Weights of a small model that predicts nearness at each pixel: moe soft, depths [7, 7].
Rows from expert 2 of block 5, named by matrix and row number. Rows with one number belong to one neuron. Each number is 500 + 50 x the weight over its row's rms, rounded and kept within 0 to 999. All counts start at 0. Numbers have three digits each. After the name is the row's rms in percent of the matrix's.
# up: expert up (model.blocks.5.mlp.up, 8x96x96), inputs 0-95
# down: expert down (model.blocks.5.mlp.down, 8x96x96, transposed), outputs 0-95
up.12 091:505547435541485556543486439496462535606493522477462472506566490513498509550492520454522534516501434456534505588467609480568503449452447519506508496491491452529518477474516426652494357497555529497477510501443460446394448564516482563578492453475440463441489497532358581595441456499453523538
up.13 084:459497470519625441482533554402537503455568497470445523486424508434546532577498585484505530462558474497527438470449575460471432431568463419493508518537421433488458512481525623459470469500448560439537488543569475511521453464465539546494506401439475497462451486449579587521590574448457461558
up.14 090:487527518470445477526411498573554433511411465433441526415514419557444481500522439487517551445562486454666472516531499440519537538524527570561492509473565518518452465422462583443499568513425513570536488507496496550467496603569539520385537607479527482449580485478559450467487470475501512524
up.15 094:466456487489547541452513529517512470476473431516576581533581559414506597559429508572573468368471509451557581560411438469539510515490490494507534531497524467435439561471524405486530601518545459499458542555488454506390494514482445463579454435436514498503486481592470526591460482519577473477
up.16 079:590549516484539378457481503494452560491474523483518433489510445502632569553515499579469590514459444500462546583507393481501495545515595586454443521401554471518478496471530374565398500524565381505508464497444529410471478525497538526534493532522533518502463509552537514534485522435456531484
up.17 096:563360452482475507546433492551544452425479533457491549521536491575500476610480440468552439436490455490593453456599454531558542526520527463482448529533514495478458475490455598588471470539435464517505568493506453557533541512565443443506463584505438484503484472434604433409495447578451522552
up.18 089:340450472472515452506546524445499454511517477525475489510393472471495468574447458439529484530582521447523556490422630465509475411538575558515471521486497447486485522543483438461481500503497526559464569518461548500464490436512571592534418566499499498440504493529471604668539453463456522501
up.19 089:563529508481494442456505524544477448539508435496520498532596476413493603488562616456550486461489466528501482573569480554433568478506539487423432515491508468490455492519520537428542474501573477464444488559421412377435536539445499495529594504488439473586536460570450547433542382511432509466
up.20 106:410514571461450566496510554540541504521399467580539462455449435463444482480470468536565444440434444485529476527478521496556539449554587434506446536515455512472430497518499613476616640505438513483476495530478444537517473558482378474423569478482454493524530445502445486429522421539446452486
up.21 097:555545551489496436382538533546442440480472441522500499545558519651523572556466500502533470431470381501495508491523583514471476489481540413529516460569555415485471576496467488561527469504546498443537529578542530445552417460432494532476447492521478472504532523554506603520578362498476451459
up.22 093:466395498494524547518520459600513503418518409493475456471507483433521494503474570587498538495473385518465402448474426524484449489538485455528534456501418535452456433395483537425571477485532483531526527497470458530365513496436385422502454480445527492449441508467537528428444506396501493560
up.23 099:482438602453467488458549475610496407505518375432505588554570592461439519458542471507498516540488480513453485591488509526506557507553509587492485396538514374508506455558494504544491427574561509542455451503528511500550562512481443579518448542498508526491457496543613501438519430424504527463
up.24 104:604445596526395501422550589525510427582501499487502458481526487534462471483490501513479528471504601434624570513450584479577541429470504529469505572521514468496536551493519452526469544429522447505517487512470635493545443544503549588458523450488505507455440438506534397570482481412484525556
up.25 084:481534431462579525485518447470455422512495509447418505452479557466540489472465498514442480439555616610504527499509597399519459491505469538520443457457560476435471481448550446468556431394562471430434515532471517479446460507573633527507450462469469524475472478566461581542598545506487503420
up.26 083:517520341529564621489525490437486449473434486504534544458489515526525518476515427458553565502454450473559508480502543526496552454546508547493511568577576423513500512461493532621584447585481482538463482578450440458541541401554501475523489439469534456465557576518480559520571598499569443464
up.27 092:450396511578458456433533472594448529572528503523607521491572420459467374478579509545535534452477586525474565578421496486498530449492507383471532531427498466559539555549482472511488540533423492525515504530435549592535548494535451520499500489502505524602450501549459459490473588573569497493
up.28 099:465610487568546461586502403451494514445487512518501489483499574416525479406524470564554578499529519612519500491408487498454518473472419481582379551590517498512573438528556492488381445510479501548489441505546581595510508449481562539490493539492483599473469506459538432516514572536487493484
up.29 094:521498589520465538485544431411526409459413533521530493525548555582410503505520458586610498443468454453555594519428586483495571517479494551523447558454521427506537512504497483546523473581536516479488557497593501476490463480449565529587413462460511504482576572542551609583493509510533522559
up.30 092:574590433524512508471568526512516456461458426515571600561595555431557497535445581616500429529528512470508588548620424508530454500574445500498513508520556413457423444480495556504524511545553443533460559487600489540475469421569512500497519529527499516492473521558417543525502472522537496582
up.31 093:523564452497489495479475553463575527579540578503570570491454439516535424407433522576433506427588464440547546547556494551498503542400513464461569588513502479438468512574500449528555548410571501491487492502490500496436518525421494430536531541526452506487487465594385421489476538595492433474
up.32 100:511461540448578518474545485500470459574487463478527469577528470478535465587526497489595599458557470470482540503503557591580554447531586584533492444517581462526579475512534461653497486576553588536467515508467488532412399530434525575537454505462510499396511486542476541542470535461549478538
up.33 129:517528546479542545502502464487420579461499550477495497453577457638458479520516497503475565520525411633484442375496510567500523539486359515468480475465453536469536476416500455452427418527498430513651519533513483538576482502543477447438496517473509541482572542464516508416504525534477444488
up.34 074:406445563516526588576513483536513494443552534532514484552468435424560510471476439619442431503537480583519473517462477484415536432548500404510555498528442514534477440577500499458606434500438463530459483467440516515482608449582393610506527501490561535529468576523493542451466501512559499477
up.35 115:541562547574571503541559511488515495436518422478569534501469514551521556470562510532585473615557432468430533470444484552513550510508475543529526472593500460505436514557519534511547384585484493482465503522488467496459546419465389578623576576493505525537419538530532513468537484436604538463
up.36 110:494426525521524574467519486487415492626512481568504506505558514469419466574501448628525411449471555521442482446376469522532485412563513401491479518463495472467504519467505520389523505461454509466502503568509434435609444488538451526479496527454456453549614500449576507558503449491538514442
up.37 091:500478446484572567462493487549478507467397451520562544403501552515563496374537494459556477444580473592523540502492424459511538468454525437517465512489506490445454517553521585601597521506499390467514432543474447446442591506562426500442595396451501502474511477534512529475561476476511448445
up.38 097:430556545495566496568494526461494556518470489512524441504491379572448420462454536568505478536499458465491429593473441525500487455488491467562526606482478488505509508449557486380571582451388485458494492524598440515444525460417372490457541510464513546489568418429496472542556465534473490443
up.39 108:421543457522521534527507422425502545537472504493551490448532503562523456379548427538454559649466446440542513469451450532512510400470427574518495510518479521501470459474542530466438495584531427483497478477442509530619549511468458542494579620423567562519489561439487495526469576444479504461
up.40 094:501544497459551530465530454503558493459476419454487482413399566518479485454587473555509394453473461559500512468565512521467515565506498535539498461547451379471518486468433526623454547526394560527574504496546457462555484444484385534472524373506527441464536464533523577481497420463486432465
up.41 091:564445564518540464495557511457507551533503386423591481493617529539415577575503479534557424508522483510491500522488436499531563534474509503465541463502510462534577442498508527433471562544425603500476535471458469418480470579651483519520577488513504475535404477490559564520493439395483538484
up.42 074:585553477455517509511520494447574489528442608528494470514469621524472499558433467457506399530408509460532357480478473443538422416553507513402472494512538491439493417542537443526512477416479452511514469555489567476493512510387523573456516573548508485439465543448583488543545484493444571510
up.43 091:370476485465528440507509532605461536506411495565476506534465451400523516484481500433537585502491535458458546514488442496569542540472549515605459520401509542473481603477512509352471630529513482554501464502432565585477458567482524547464491519485515498514547486419489430472532442542473519567
up.44 098:435533495528630549465483512458530559445510510507472489526447525407464534537458496472558555422532547487448528569480529505550471482410507572546499459513407507497555460538560517449556502506537590533428516507441485606543438557427597451507446460475506522482473455452394609581573447461481546553
up.45 092:500511504578547431528479462524440525472520527436518488576534430599509398482534471507451416527497462439465381562529448517546523479528501453530465472500503491554478435501503551574560457481479425487560513480517498454424567560696445473436611552495468527521556441494452454433541486490519491470
up.46 090:420480453521527559511488452414472515596519603519444528569419490488516489459490471428408511593479451532506489614458447502474464449418536467448475519482364566553498485565556497394491507504492490383486492436567494452498568476390496524458560469518470500487545546478582546526523452528501472518
up.47 098:405485513582487500498471566499515504605461539494475545491530501390459587414459493470581517496471507537596446636495481439463520521493658507513453488478427480511434554511519466469479558421471471471387511497494449489508577571474561470609493516487471513505530461597463552523544490449502508491
up.48 105:497464456453451497488512543374501612457485528548479494507584482529476535482484504493488452491506482494470432472452480493462467464471349483542447436494532518423538413414519490511446502398520510427575526451507477553578495595510444376491508541551443559596448456390563516482546500502465468468
up.49 152:494469490499517540484469493471397471510450530469539531430506383559580516562503475497510607457599418538527518451487619621484511530478636434533546543529542510476471470520518493382505550496513478480484494531507457460448504489439586447499482547468526481453626516500492531551497540522588416462
up.50 088:511560485546464535504557495535481493469525512510510441639488495479488428516550503594572480504564490458424552440394559538498519458425479410511578498574507441485552474541534530560509409575508646552538542507542543612544450547500481505516444578461449500548522492420446557547496507519448487447
up.51 092:477546493452450382499488451560504412535478486488456493594443472591469404397474441400503509458538552398489452468520386443545443474487511552613498552475530447450496527486491494555559537523459411490477496536603487519459433581523453468469527450525517471493541512422511428477539534481457500440
up.52 095:459514542542559611466540460478399511532517490460522483473537513565539446514528522467467548550529514561431598448374568526529506422406497521433562441461371482498519559487520445527527462445565449443580531482521489446540445534545488615539557456452537506442493520508441540563461475416532459494
up.53 113:505516501436645514505524505405502559526558537477504507469429466521462457513477501481426563568586450505469526422537516559496505538452454546497502535450418506493501450546562427613472496413543628481503407470532456490504456478395511559483562538456533571471497485465464422455472547378482501472
up.54 116:511426574555487422492495535447519410615430548544533541554521436438419547487465458501565501485544514465572437567457478502531550444488555526516417522490534435504478459587480533541511543531423480527418472495466443603441507521525625555548557487521458516549513465469495433553506588521521606452
up.55 087:493459429557393449537490527471457514376463506539474469565513471407595408479539650520525446536541582505522542494550522498469490483488516503593502612567509536537508436429482528509428410567454512587527514510499564490491503426551494482538487494525450487568461540413565450513512501496449556473
up.56 114:615481484494573506517530522460385504520495522549509514403469499511503506520504470477424596604494426565439590584568469611526538623450451432448505489405542475437489480553571456507464451434603452473544472505486499504468492501567529468523488552471467549418492455505497578449468507450503499495
up.57 075:563539567514445501521462496405514509578451522548515585456414371456555485468485520419517385506543588432496455483601580501505580548549421563598538507446500509500504532480460405542540554480562464476471485527469506500511603423546532561529519592488502473504512509512512445494433555521549499486
up.58 098:492562542499455465489514549412619464513415484592482557486499531548502540445465455570581438452435462441492446503467489500507529544520464546443486478388509480489496589538433498601546494475469430513504575523534496595560496392579449491621553490523522504488466585549471519406507540546479476536
up.59 109:398398514428487557524469573516443481528571542444451513493463481542496456488473491434435628395530531451566533506576451419481395492524597399530519478491475562479434461499532545457492454426494503423397526520472496494571496535430561472474432521494481546486542489470587486539553551503503542499
up.60 118:552534536528539545480474557503487455505479561506463496570573452496589526578480494491520468473543474566538407391511502579534522336448435547503515432557469509470482519485524545557482441489467375488577543521500519583423488608608503484486488522491453474415532449434458481467550485573530472487
up.61 079:475512507420530612408488529433432507619500530513487508468448469485549532480537495542505524495509441554454501479499535552476508482475585459521524509538548485491491471575592610518431619397512483404546489492533501501444424572472469500464586485492471502375483424475458503576530550470481427407
up.62 113:439326590446452558543479468585513510490574491526462553517522476450438500465608494475425520521502575392431532500601528496533536482572450493552534469453531493500497503484522542393575546478556478558442482472433520487513603515469450459417469473467510535537489495455572473449524476498431505438
up.63 108:479432619508502428527520480445503532489520546510516478600626541545487423567503440431507507562469470461446473444519433504520516442466456599531542453400587597463548527501473439534457355404544476543479544507499501516482482493524467457575424512513528533455431508457471524477549548476532578510
up.64 097:496408614515567506516498494476464552514521409547508581526531431498509557546493481526476547405603504393462531517555459542542501504594524519448502575453486454550495560514555606483532544434404493463482526496543472479503484393510476516485444389509562490532493496536450434542502593539546393531
up.65 112:557590518536504512555491443458497454536485616533516472406440463594436483566422434494556506481536449487558469456537519485523472531599497427592509553526493488488449484549496503420530549474409507475530522560588449567470516532509496603477496577534520542479594579497536482568489591584586476506
up.66 088:531476553457429425558509488544527434401482413560539481521422402492486542530523477464558531435533484384486474538556548436477538513578579508658464472456493407486509466554502401468536533497481547486462452525443495456562453529438489511521526458512464538562462473471546412470556537426470572519
up.67 083:576424436451572476509477527458475474495470503456513450494514567478443539481435500453452512529495538497569512394444422470534504422372537489509526464484557510410508398449519418447401546393532543440536549480565468483516446469469614579500564507429492480466513491474452451518495397436489515470
up.68 115:495445585451559564493518428456465401578461473517464572387518466515468527395493446471485518571553426484514517533484564502494472556500494529545578588532497525502428474539523492438546439452493460452440473486535456558405492447506579538426415566483524511478590475531610562521573451483573504479
up.69 100:519452536490515561451509600483551535402511496528551587534479466432501552484518470536532576560553478355511524490498484531551541473479441483517480572550491459472473454516511649563565575527426510455444455502519368533414536445479448428455538496487487503580529463450491443511539603527526523474
up.70 096:495455373466450538497493614556519460491491526505482531477490524365509572466525596481541481447555593483611478547592533426459490459546583432472451480550540522497426539492518515496569429519491495480377490584483452412558501583499562442553525514475456489516491473509435530541517478445517525532
up.71 116:542403476514513522505543456495449473521448425503503553488488416519494450498536477507482560529534357458520523452519469597581582542407427485494511592503572385467492506463484552565554440539531475536624503541523490597581461428600434482502542537449505520501468457478532484409497526462493461499
up.72 108:427453536445394517555521542551470491534444626577507433550496449571441415517474447523508541511445541389471532522493477487625516518487520488584581456465570518455485473422537479517507488433497526548538529482562567534490427536516415446462479521497451564430594426438484492498542545575498487471
up.73 099:419611547521547557466507453490434456557522400482456561572532521450471577557589455594423467487529525451504473512484435509562473500525509613559516465441461467529470583478503476495558529428452473506524477514544424519494595484560435479487482583464475510503570431544610499412524406487514491512
up.74 120:478569383502442435541506475553478516482556487497546493502448487524625376560558599580510526600476510468463419540501512440461552458513522467547488510509498553499487489487489445495454495511481507490492406513459568470568515517454404531550634471490451508570537522520333459503471539501506485452
up.75 117:401555541533514519471523500551427497543440461547516527598516468534524526515497470561554547486493496463419467498336445573600554465516515515580468492499520454481510562490481423595465499483459450553555502546591584634497535570540490575598538614464529540483509499491525481488519498521524487517
up.76 105:648433515471548559539501561547491449565477436503465549445535486487500521512461446449462506530536573477528496519588607530574509509539558559510494524492539472525464450569553503528545536522500401501438471513363550550473453461559623482449423463477528499443475466492468477615544538422525438478
up.77 116:625473430504444554492496571544472459540508591510489526516514455582493541581543439520511585561496492491524571543523514534522567578503467513411467465561546481489449523496519493641453381573626484531501468555511535587506481415544561475578436542480486553525492473555511489510484542564523547533
up.78 103:556446587487517513585488509520454537444450418534499465542485415572450445541499514575500448467539499481475481527549426458536569550483515427522465505518409459503535479515548452606374429429509467476517472526513513493596511500565489487567524502514448487544445466463588366380546411487472506530
up.79 115:499469495486431502461512624494454584423507550527557504511544375478527599494449507406557539504536496463573548467538437501509517503428528422446459537537498534474468535588469494377522540501532489484398451531556438522522509565483576489518518457459462486591473535544564449573482584529497591559
down.12 105:565501406452452483528476471411425543554565457525628568539487491502610459481515483487530519414474474488446580514513534489435492586468510492510454414458491487526562378487544537494454549579543421505524474621489538495508495471524471532549373561422502572504443470507439500552552518496499535518
down.13 099:509554555555546559430566450494547417465484499530531511468537562403460576429511450464449492465556477522555429485527464557497500518497520473435482415542351495536458545543498518417591492476582543542553491480566580527462528568454578403471521541440456493402514434535502532437453566530485487475
down.14 097:442614566599518518484423442531572484413413512503645546539583541472492483515525499492521442469476567423480520370493593494468528561502479481433605466507533539571471524545545501488502497536440507447565454450536462485457411421486511420493541520453459491522499500536547467456430521475463495532
down.15 100:349471523531491471497564498420500524574512514463408488574461385522580522475562543510522555479576547554413466551554415530490444489397442480548498443486468605476533437465444564452573511477445537466579497495505562530506446485527499580520511506425465509548505479502385497541475497548492537537
down.16 086:543502459443463499473543582466560555523532482569626419632434553490529529468478559583542448496447469470473539503469561506470510512471443514395548480435532472574469490573522485452436514594506455463497533528517549514488539377469438530489411528468476493575573512510415526413447466501547504567
down.17 097:525480626615563505458451377555521432417469488430608576466512574545589506501507569486493495546509553438498504469512561568458537468533482497429546462521531519549428532490530433458572451478500498461548453433528548528463440463494530429461485513479449512498477543588548465402471537392504501506
down.18 094:469583470553494422450521451468523512542496525540662439567516450538478495391556482470457480396513507518423535434509537480518520594479534419487480444527434494540557475382521628507489417467549503504519407441554509479549524527536533522518480460463513504508463442488457535586561529573549532517
down.19 110:513565517483523579508599669377565483555507502479537508516375464502478521502421526523486511517525462599518586580440552558580449464558431479464478434475483509474423453472521493508555554529413523531442495519445564593563515488502481497515483464492507429468484531601499525460514506512449547484
down.20 119:454473583584472554438493513501395490507413598481497496492470560578537516529533560494540504471529568578456524488480520508547504457649491400517527416497499490507492508551558456489588519475577432485528516451504498468498422467467518465492517409513461360492495610486543605527485482483472582474
down.21 101:429430482532538484499492501476442396520503517459588496496453480471536598409552547560496561466458510514540464456484536513513533500464512527555523504496463554550425465370546609442463622557566548648512448499436501543547481425592468509492441516489481519482488487463487507472514510517531588606
down.22 086:562491525566511486536407383567538424438521557467534534465570505510540459484516467499520464537526474477528420453510468494381546493462508576441464529417475486539475509576464465478430619466572557379486424474556533457444500560496548485481527523413454562565578438538577449483532514470512478545
down.23 092:472452485478531553450488514492547529513581528566530521493496512419467551548553473562528502520527538483467582493444486517506446516486550440482615575468445552533559419543536544505404528473542492506488450481595572513573499539520476420408473546559543586626446454559435456409412462502585481552
down.24 106:536596366519473451452568460546584580495507543472588528543558535409472471477523482484496450496522491474454539448485577506475584558501355543446527544505524495588544526481549503484398437549462432512481531562580477538444439470453437580455509515479496522492530424519423534537547535489471558536
down.25 098:579565486536514566476563386507442451533556517483502502459454440513410551454474507551460546467554470539431570543544515477533499478406486428603502426531549563458556476522515539505517491470577489518475433523525404535515529490534595449561460448434444452344543483446525532474536493518574451553
down.26 103:423450510374565554526518525515440520522420506507570499490504563451515543522481583446454440553529431481502442477520485507596439533488573512527519522506438440507500531510509432568456589476535491596540487498420530519545509478507522429553455555429531654470406466540440461544494422559420460487
down.27 092:419508434387517503536578447503501528553569464561595463532581474429399459529476476499574504558487468479535526405485486485441489570500476518411590553499475507486501474566533541448508564514417460402536580517568549485507491458534436420531458569523413569437494548582444496469503508459474458495
down.28 103:377508510444491464436538511410503483559539523537490490509553600473440528464550545562483476484562489504388505509482485496500514451481583488503473461549431514525489478508471598509546475538487490479506525566588618540483495380528500506424596466650511494472482579456478512486528455568464508625
down.29 105:415486469430503458570492445478532541505501489498716478534499523499457485402532467577583490466530558488495617483500475525491443532516544424510476503505508509549576480465504548515496517513531464527549429464564556485551490500520576496523413536506516537580396453588430533562499461591531535443
down.30 094:411461550551561570563520386532479498575510550518483426551419519536570508361559505534514538555583565558500462437486439565535548506499464523462545458485496550533557480537519481523580577484561512427544433438460635455527515510500506518512514492471487572542522515515424506448429529532546410482
down.31 088:570535503480472450521517509474459539471506531535464450519521407573553520501520558333604544555540449503564466504494469517487528486462454554474472495483613550445480445498526483466504403449445546486531514599490423442565482526565451504517566404473473437455419479475483470464618559520588532462
down.32 108:475511362378462487500569523476531511575521450574624563551502482454554469495572470533490416506515513465502537497503512497503469523460560519513525542539553539559581353399487470529474448473451482543567494546532565542528530459577517520461399530476536601475412492528443549480444470507505524531
down.33 096:549457456484504443431412424530475488517550440408535428525535544519556452543555530523433570526531472372486476512543491542449513491508551452532559559497570457521423580521465494473470543529488414503522512459522540606473471433491515460449465560456497595569540581489486572402465435411473535578
down.34 082:524528545536518493588451440546538435447529508499601454499600543509527483515551522509536511561473501438595441469511483509424501517451506546497572556477425500529566502609460534531503577497598521381521486425597520559529495564512489428468501512439536624564558531522502463458420483418494438520
down.35 108:514429431481558500474510605452427463422339458517483447392487507468519569517411559491392543494477507504552524550487414441502462458529592478536481550503476542514488519563508503549517465455601540481437556489495505595523474519520590487498557540423592477508539530523468504575453548475536518549
down.36 105:556500440388451550533542468518454495520446465554509508539460481530425492487414548465514491393556478478462435564491482471533463448516596406497492455454359557490552553516528486457477552426524410488607514511527534477541513521530439510594416528522449565423478485554476452556554550560498579533
down.37 099:439555528479458526471474601461456529514493529495426488500409465581499538461423475496503522540532471556455476543489435480638480469532489477551387481446526491439424519474463477492524466473496554641444568516390472487499543498468496510531540462640524371419508446479498473556505455548480538478
down.38 099:587481520484516524550469521440544451412408499495504488480507441653448538492526568486544431488489525516439489401495510451441509413536444499450584481511521535495493508612462470521525536520539432459545538434438496448473474499479482480615486412445480467473504455392516477537573519440419606453
down.39 103:460450532512492491484508583495450444555466560481416510527583616573498516519491561559479463546469438561381468575437508482506556402468530536515496595497505529506482533500437538527538456486572393571552501491436508507461492405507425554481647497492534482504566476469465500582471447510499510591
down.40 085:537556507581549482540475412517559448521491518465589482431581568504572486477577548473554534549489504444553529347461543555428538493508510583522568515545462548545505551589553535534501594476582465420569447445571533514500467555487529438483509527389516563534483503502594498486533543506533510527
down.41 103:568526467552546512488500508515536485547481491495572572513570505441508544464568508529599522507543550480590516434510533575497502418455519551521531508501548571556617458581551535491542408530508475440554449450565485639538497558460540466482419526395516526481499559536493501447402603471539492574
down.42 086:557493601631480571489441436495575460515461500486556472506532501511462559458517600469488543571486586514460428549530573476543579447576503510400531510479508592454523509473563449530489452535553489446476432444516495535500559522441523527539511442428525563614445481514464529587552553495565443555
down.43 105:456491481435485445471459511531471575469478487466463557508470527549512488541403477529412388518496455573422491450480500429467529536527437524465474503475577434581438468455455467521492549528437569468584514526544531438447510403500468566481563490542450455537584474538477530553548434497338607505
down.44 086:513505414444557435432516440475603489451474519597613548512575451506482454437505502451518467520469506528465460407537458491507531531431483533526424471533444537551556418458490485566505319482542562479579426437545538417489565559536509492471521504437461523492432470501489497458540578536493511477
down.45 100:530441468589535529521557494545521397440538583462533483521426464544500481513495579524584479458434428462469470571435432568552540512517515463436500534554529550441422540458466539446558458513421418545484492508465450553556495532485504458495513549440424385464456503561506359462445479436560493539
down.46 071:471497577531496467545521442502541377478457491526511453458559437541559418475591501387449485437516368472506537555460570540495416459466480484505564498542385440534495543471440577501464476499561432487510464561545576442456503530491458381498498523405471572556558510466497534455452486517527494506
down.47 100:422543550549523458535540546443502502475538466566566545473565373506475485531509518401459540498590437531535516467437512495561452451395443523480552437464409575508437477513532622478542514477448582532553424470540487461431496494550610447469496422461496526524387468467460559487510525478473497502
down.48 105:574408520482512586430606435437512493546529475500473474509433565471583516488509534594551547455534542398435516485496511527555508440563437526479477543471505498543485567468380462491537494566513468656513499505549570564462481492469484463539493557499569509514497544530564447426410427473572487534
down.49 131:551504573474464592598487524486442522521535484569526531475463565520522514461492550429474521466549425539495451455500498576531471427493589552521468453473515441460433432421520487535300505510457467498542504500444515481432573484519488468472526567534518433405388537523536516450438540504489603514
down.50 086:578411464524520482467504519446476517573439432559497559419507560432453575606469542527538396551556546498562445441474541502436450500562604502530523541444514557501563479567498508533583461437576420472534502456503512504506505535572513435537475546515581519455451551552510503555585476457519596557
down.51 088:497560511526512504518428448509537451457475483524586435490500563546536467473513610515545502421523550518462461402478542480419566488621423428396611509463536516440504568454517474521517614581465444548546451494489445514490524456496486543529544497478443458540534522493520544664490480494518562492
down.52 094:545475439458404439523483418410491500515567409452576464505430548554577494507538508432452587459505469500515492569562545458480494614526570508505546529420513448530518488533495516494415556521527454448502518517441600518515465442502513473460434604509509594498565521463436532504462499426413529604
down.53 110:501473555393483545575450437477574443487513554465453396484532532590489457535540498416529489525487452552502526406567482495529541477514540545562443482489482549474456522535473445534463431431425503476507490498361490415506503520498532484494540509379540477459518432525455409438500458414422587573
down.54 105:459580531490398494445426533503604482387418397510505524549456419523413519573568553471517521413509443381523441527507483464509505436540482471473562465559509551514533524551540539510561466488366566478486510444459469505483515475477596484505495471501437579481540474470418567468450525500472484467
down.55 085:535476446564510601438519437514433521457551527552576531493480635489535490373496542515547448508535446476546452404470542534437522484558512481471539475588490421416498523587467479519572541496522478393570498514593603577516524487503469451522500581542510532472516558586507532470469496521569477497
down.56 116:541500496512482581507472544440479550511475475501489409517367519582523487401442529529501500449572546574449515453463537478477437453521527490556645467443619487467408630510494505493456529531410420568536515506457533541501475471480556510536539478532563548543491551545490428514477440516451582521
down.57 080:535563427466473441551507476507522515383485521504510415568562423623499404531507510427429509483489438462473572489542506465544365515437434406504529496539573519405503576516532522513479450474473498489529503483556476471522543524577432499514546482419566556463439483470415444455467524420460535534
down.58 101:441451526434573499523443430400524503452505507537598463527511532577442467391498540481485599474459568466604568453508513556459444527532496524413497443512513568499514501473582482494493510475482577412501476412564491504488559506565439477405526508546486551556479498642464512482437532463562548469
down.59 098:562476474518446429533478386484481382569501533515432551484550509492497469502486482474361470454526394479552593554501520526546468518406539504503528404556420492481514521439478581550519458497625536549446441572568451460533514511509589485529495451411488485483500527580463521455434502474513480457
down.60 110:638427478630434459519456492561532473502539482418538475463440480578540567470562559502482392448577481453526465565493486581450535462584517485495535500461528525496417554476500443458497508502434468548527456462493450555391444503433468497514407572465510518523499510548521444471510451498462606557
down.61 099:549572514447483552469431551431484543472523488446359424509466494539403532489451495438472432438562499576520460478567464477584391447530510467518440472429495493475456448560513502452542457468423432566487575490365511467479547498495569504498515515576525474456480413456458474511531465544453578450
down.62 121:443470451482512498504516399605554498494554561456471494548505542504475476605519489531559501542511467558376501496430534518457449571418517433521550581426506533430446540534504501432502540440483502587460462541570536464589511464582492465467581536632445461571552483561591499512532461490522511525
down.63 107:510478423542530460451440434498502552527587551482554465548508597428567522501538505558597513510520574474470565522530482531574415524502562515480484574468497479458556468471510531497375576564539424502485497485549520586504580569574416517402410524563475536552461518571473517476426434489519489564
down.64 104:476513406422551515595596515547510496513453469597444420531520461470467596499480530482504543605546486526575447487504461490513391492410489405520554495507430551532499483559478550460431555509431507530542571487438541523476518528612518482522466503511454556474560468584412492579448533509456442446
down.65 108:477501542468528513608424517538511443447442448474596454546597508517466447540522586391454495469473481485515501534535516484583534472457567528413550520468493566497540435532481555573458545601553512492477488496502448493553553480476510524584489427482471589554467440608409457549534487495396485417
down.66 106:466524563417485517483473577498510442486517449493400489532369444456433512518498543589474514491504533608485530552502523533573533412627445433540558501517586475477463512447524460476536391466464498513463526422449431538425467494446525491478575422612484443448478559477518510536489555526503556496
down.67 102:593523570602436425510383473507529490499467508492434492501532476515540528404467507520410424586441495519510551497607523452500558432477502522481471521497503538508535521511536540538436452483508589475456405502468448467524459569447554530562495475363526454439517408426474450509529522519467551609
down.68 112:565483536487472500515519439485384460462450475549509523481492464624436414466469598481422487423586381524492576540512592558560512424455512470555460471508523459445504504403512580536455563476552514547406522519488433528400479551563501510519520496499528484453439528607532544514506508475510554480
down.69 113:428572570529490637447566521456519478481397431510418547462407505547481494527460575560460463441505522618474476533520514497483515468469514416489436442527513497434527500462580451412508548474468485550442510496351488571508551516483514512555563482528464418461488435426536509494553538436492504459
down.70 102:445578502539550540506587523489493586522549500532493546446529423434493541477476445420482504548582448446518446540489478543612468526495467468559548468511415468536412498450442523539601499473456511524500409481435551518494441470511623451515496405463620503467380468456473565479454518550497528484
down.71 117:608413474490492457503499562473415491582434475448496534505488588548587548442427490608451558500578424480490473546542507502522414478410516466497477462486528503525416535459494498463462558449417509583385584568422515472471560445463540496477524523481576539505481522583457492596518471474508485479
down.72 116:508554432440519516451492549452504532482512490407486467523477540468498502630384529565440367483483513571484537469503474465473458459545452465413510492491549444493422476492441462420481583507480484514437568495459436459576506462495418583490502545568366426483524533458526472562506466504427567551
down.73 102:512489500565469556563578464496528389490588538521478501479506377453494440532485622450501567517522366433446586531448529494427525510378583483475549546489518593479583572532588526467480527453487469497506505469526458514503457579513424503443521525472474518546520548517574431463527512540529476498
down.74 093:525487499521502554504609492410455423495577490553564462464479524555438463437489516550533482592451381428543458461356518491476563497594472571425574578509474445476444537513472533517518574580465393491546533524520574473474512452529446420546546530453502513495483511480552474514465469440485445537
down.75 121:403452414372427418508475530485442611532538522495536457523442534483483537493405453549504481409520464445482545541520511446484416490498549492426444545548487535493567455493524490496544585428446502508564598519533486521540563462513431475454475602622518545408489522545456529506540458459475502494
down.76 114:517483400438519455492606543589496557530405474534452571572435430531499512440508473374544462474554502463458530524535598519564446584435460462619515484502485430503546488420503606580509495510516453533459432538535486532494450523557535517529453506503507572511562403498454546505484446545475500482
down.77 100:520420516465438499494470532548451544529510555517547529479507556547537467473529447509489506476529481417503513561470465494504422507477461446481548494550442339497407576516426384548495561480539414530562637615459536499495437489491474513435472467495575537543469486456438416402471529512514489431
down.78 108:643486516529610566509465513514520456442526509490446489489478506513557509529423568554535543476579483459493553596591535537482510492467489530412546550533579462498474510544503541413413452530478530517464540485484491612484487533435498429553498576497484498497608534556454390533479540429588575544
down.79 106:489542571535401612487461497568481522473518491528523476537478400479493557449569479466495569536604448519541383541506474531495618441533486544486452513503561517564520508512513509506411516418397509520523429486447433491443497506413556560477501443438520430531505376466478539385499502505523521489